From a checkpoint of a small segmentation model.
Model: 48-pixel images, arch unet, norm groupnorm, activation relu.
Training: muon at rate 0.019, 14000 steps, held-out accuracy 98%.
Data: trained on larger renderings of crowded toy scenes, 45211 training examples.
Rows from block 6, named by matrix and row number. Each number is 128 + 24 x the weight over its row's rms, rounded and kept within 0 to 255. All counts start at 0. Numbers have three digits each. After the name is the row's rms in percent of the matrix's.
# convs0: first 3x3 conv (model.decb.0.0.convs.0.weight, 128x256x3x3), inputs 220-229, a 3x3 kernel for each
convs0.12 093:113159103149159122122170196106179144091154125145147145156113131125110135152189137109090153130176169091087112148147106118103167147099128120112137101071110074122095116117139131126113073105138086147135161116138153158189133097118134181161147207202129132115132118132119104124
convs0.13 101:133122115129150173143123154088144123100086106149138100108112093136136102091131086135154117098103130069129121127148166139136077141154121096101088162186132146135112130145144140155103141099018135129120132145136119118138115095137152101096122119117123198188137181107111176117
convs0.14 096:116151134107148117149131134115129111148093188145082145103212124142134133074023124113136133142126127121122126123113096111126138152060137094129144154152124105144168145143124143091118083104133129113147143105145122053084142129112089148107119214134125166153129172106147116114
convs0.15 095:157125161137139111117106114144129137133120135107162218144147094109138133067103092115107132189147147195212098150115126099079102085074084107147100142177162106107082082117162123101139124165169152070183116118151168098164127108152104143155146165162098123138097134132150109084
convs0.16 097:106129075114132123094112107139116148148147118097134162142116089128095122145091139188127150093137106076170151118174105127105091131114113113136115125166109135131122096165084154146125129109082090112093095126130143097154142115115111130157129129133136136125119109135105133182
convs0.17 098:106112126148185127128108147155112131092094144111125153101074125062161104109092141114153189142145104116118100118155122117198098110131093103129115155173093096142138118153091118143209114095136141145113112109126132111134122120086162145099174123133186106163085207127156086122
convs0.18 102:115080076098127109115120120133113148085155130141112137137088136084057102115074188149145131146146153133127084113086097130125139077110137127108122165101095151152119114167144122228075117095063121097122104145126127058066100176188123138114142099077107153105103156156106143130
convs0.19 096:107110141170126149111141096145110135136102130159139167140121113130162088138116140111122121180097120165167132138143129130111145142136129124130110112137116080104112108099121120096126150170140151211160108123128097113101108106075093103107151143078099056105137147125120161148
convs0.20 099:089113139136141133117109106146103133149090145119092127125126149110099125097080137099150153183246135143135094129116153220221149137102120152141121115081122157128122100134128129107105131081134077094111095122121089126113090137115169171103152193109103142096128142128113134136
convs0.21 107:135138136114131177119119120108143104160111134135092120153140137139044129088097102133073122093088100151119176140147103176126173170127135129226170119107200119122114168086124093103133141085130148113121166102138122160160100088156122118104132149146147119128150083122138165111
convs0.22 101:156108123139202130110118128100148115131106165117146131167086138120109139125113176069136132110126096066149131134129181125097145138096096142109110153137097149074088080181093188155139150100160115141147175134117117137131085140130135090103077136160090117151111164137121141155
convs0.23 093:081094087122099124153132121125086152096167138190134056156146096137059157131070127172104118168176100124099157101152083137116119127156177136136132110117157142151154108135131099175060135122167105069102172106160165183083105146117157104128108153102133154123135154151108145154
convs0.24 099:092118106134189129143134126129086119195176086145111116104125129118111074123114105123093119114048095177104134137215129125224142133166158098132099153146112127106145085140131122148061146102137156073113180216124164170142160128141173169105149165133102154103137118150122092129
convs0.25 101:132129166116106113143193188114143123128055160161075133105136097126089076106134157074091161083157142136133101131130098169216122090106120106107104169183132093105174158163132095119162124081152141106130114094132152149177117082160132089160105164173102115107123206123165124117
convs0.26 096:098124138094135127152156133122102154128182155114107156118153160060117147095090109128067134179140101087183164111158140097155129141172115131115128123154147153164133123148080162133141141160155125119135120031171121159135103063086141065100137132144127128135097132117136115127
convs0.27 098:141106128151131146141125124138123191198093087125097053071122134126089132104119123144101097183083063124163124147128166120078187125087218171136165114100101099103133086156097191139168133166180188107111119081091170101091119160114115161138129106092041063078090095065154159162
convs0.28 096:117171122152132118126099138123093088131175244135149114120143114085088091135064097117085100154109127100156137136183134113167167142109092097120088115173089156110120201157110093081148181141164130158126133102114125077107091102121150133119117145130104136096120106090138133129
convs0.29 100:109090148114156138157138136153145105143106126133087109149122132144145108197106088154153142108248168097124111104142125134121118132061119129139129144178101172188171144168090086148095155138094120166108162126121174134081113091125120082132119148166127145098132157099101089090
convs0.30 107:144121142136142139145145125142131171112141137129133143086094114127121110147160132165144084178188105109095091179129143093054103103117112112137191167155150110145144149109108116176092152100101117160129117121131112127138191184154145132117121083130110097135091136144151168117
convs0.31 104:155126115124191134134137159158154079147168140113123200126115171135058149106136126142134118123109092104112096153140121111117176127173100126076067158116146139158095137124097124150088144117216133184119144250184100054139080111174128124129121105109113088120140057150103214066
convs0.32 108:106127149143168161097124137145154114175152079150108175076016081122121066099125113092104171085110108166149136147113174162184128149124097104131140165124083117117083148110133171119135119113114139133095092169158095138160115151096152143119133133125078124143104118098116129145
convs0.33 094:130178100117130129134096100138076118155155150142145150101124065113045062156165126143098126137103122098130122110111137116062117120159105114144137124107093111212083136093179124115195142122077109114101129064112090104129156094136151137096127101135118090098140090132138143113
convs0.34 096:134141146131122117119119124125115160130089100118127119046102076092067109134102120165148171147169115095042110158140127109122099121108111094122143121095155090091129089140116129118104117090142070117149046082079119142089104081077121130123133102136130140145150202181133096120
convs0.35 097:115090168127119135133183153132123121119217104057232112148098138113074113100130119124133160112198163111137084129153167159147091133174130128138127131116170130117131132142099101161073177131167119142102137194113069197110101097083149167126105145138157120132112091127152137169
convs0.36 101:125115133104191139099157126134138147097073131146113122139087112059031078106171115109114085148143094151098147156200139122174132142124101142137135140106164089156132131126144103113102091113147103099166098115141133209118167144131115082080109180113125140094144196118148105127
convs0.37 095:172141170107193153177134135173151143104079122129161110075130133104179177123084124160120119087082104139101074076128086115157157139099103126142123163158103102130106152139125128189078161170111112124132119121146157141174127135151133099105170108157095125101121118150149122151
convs0.38 104:174134107126171157130096107086164126117101133109185141117020149123094094071085138091151144121057117106133143108123087125088118076159096113113126087096118087147152133132104098147148153171079102126127117148121145087121117093090162176127128149114107127157129110111124174157
convs0.39 095:104180142134135101113159141116121175146134115139204131127046064113145085123095170102137140091105165099106117125122097160130090128124108115118129090197094136123113095146100138072121181154104138130127123016085114052100132188120165145084142113103094098116083100073143136162
convs0.40 102:103117164125114143123109136102156095126099100130153105135093110088082113125122052124068136085255128100133115112129135136171100114130090110123115145132135152096107126212081099188092167147120126115165150095105108117150138166136141131107110107133118121036128161149159200203
convs0.41 095:160089107135138103141146120138128104142114097167153106127103082113055115129113086134122110154116119109096128136113137149191161118129140139207141113088138135125082115077091132167130133164116089079072098097125100091081141122097154121156148098098133145115125096140127120134
convs0.42 092:136145142126118103130109131148204139118166206140102187088035116141003099144127100121166138117198097108132127144115112155092117195091104107107141141091122148106160177112181135114100129135136151071113112000096143006116086098116153195120125192125090122138112096158142147139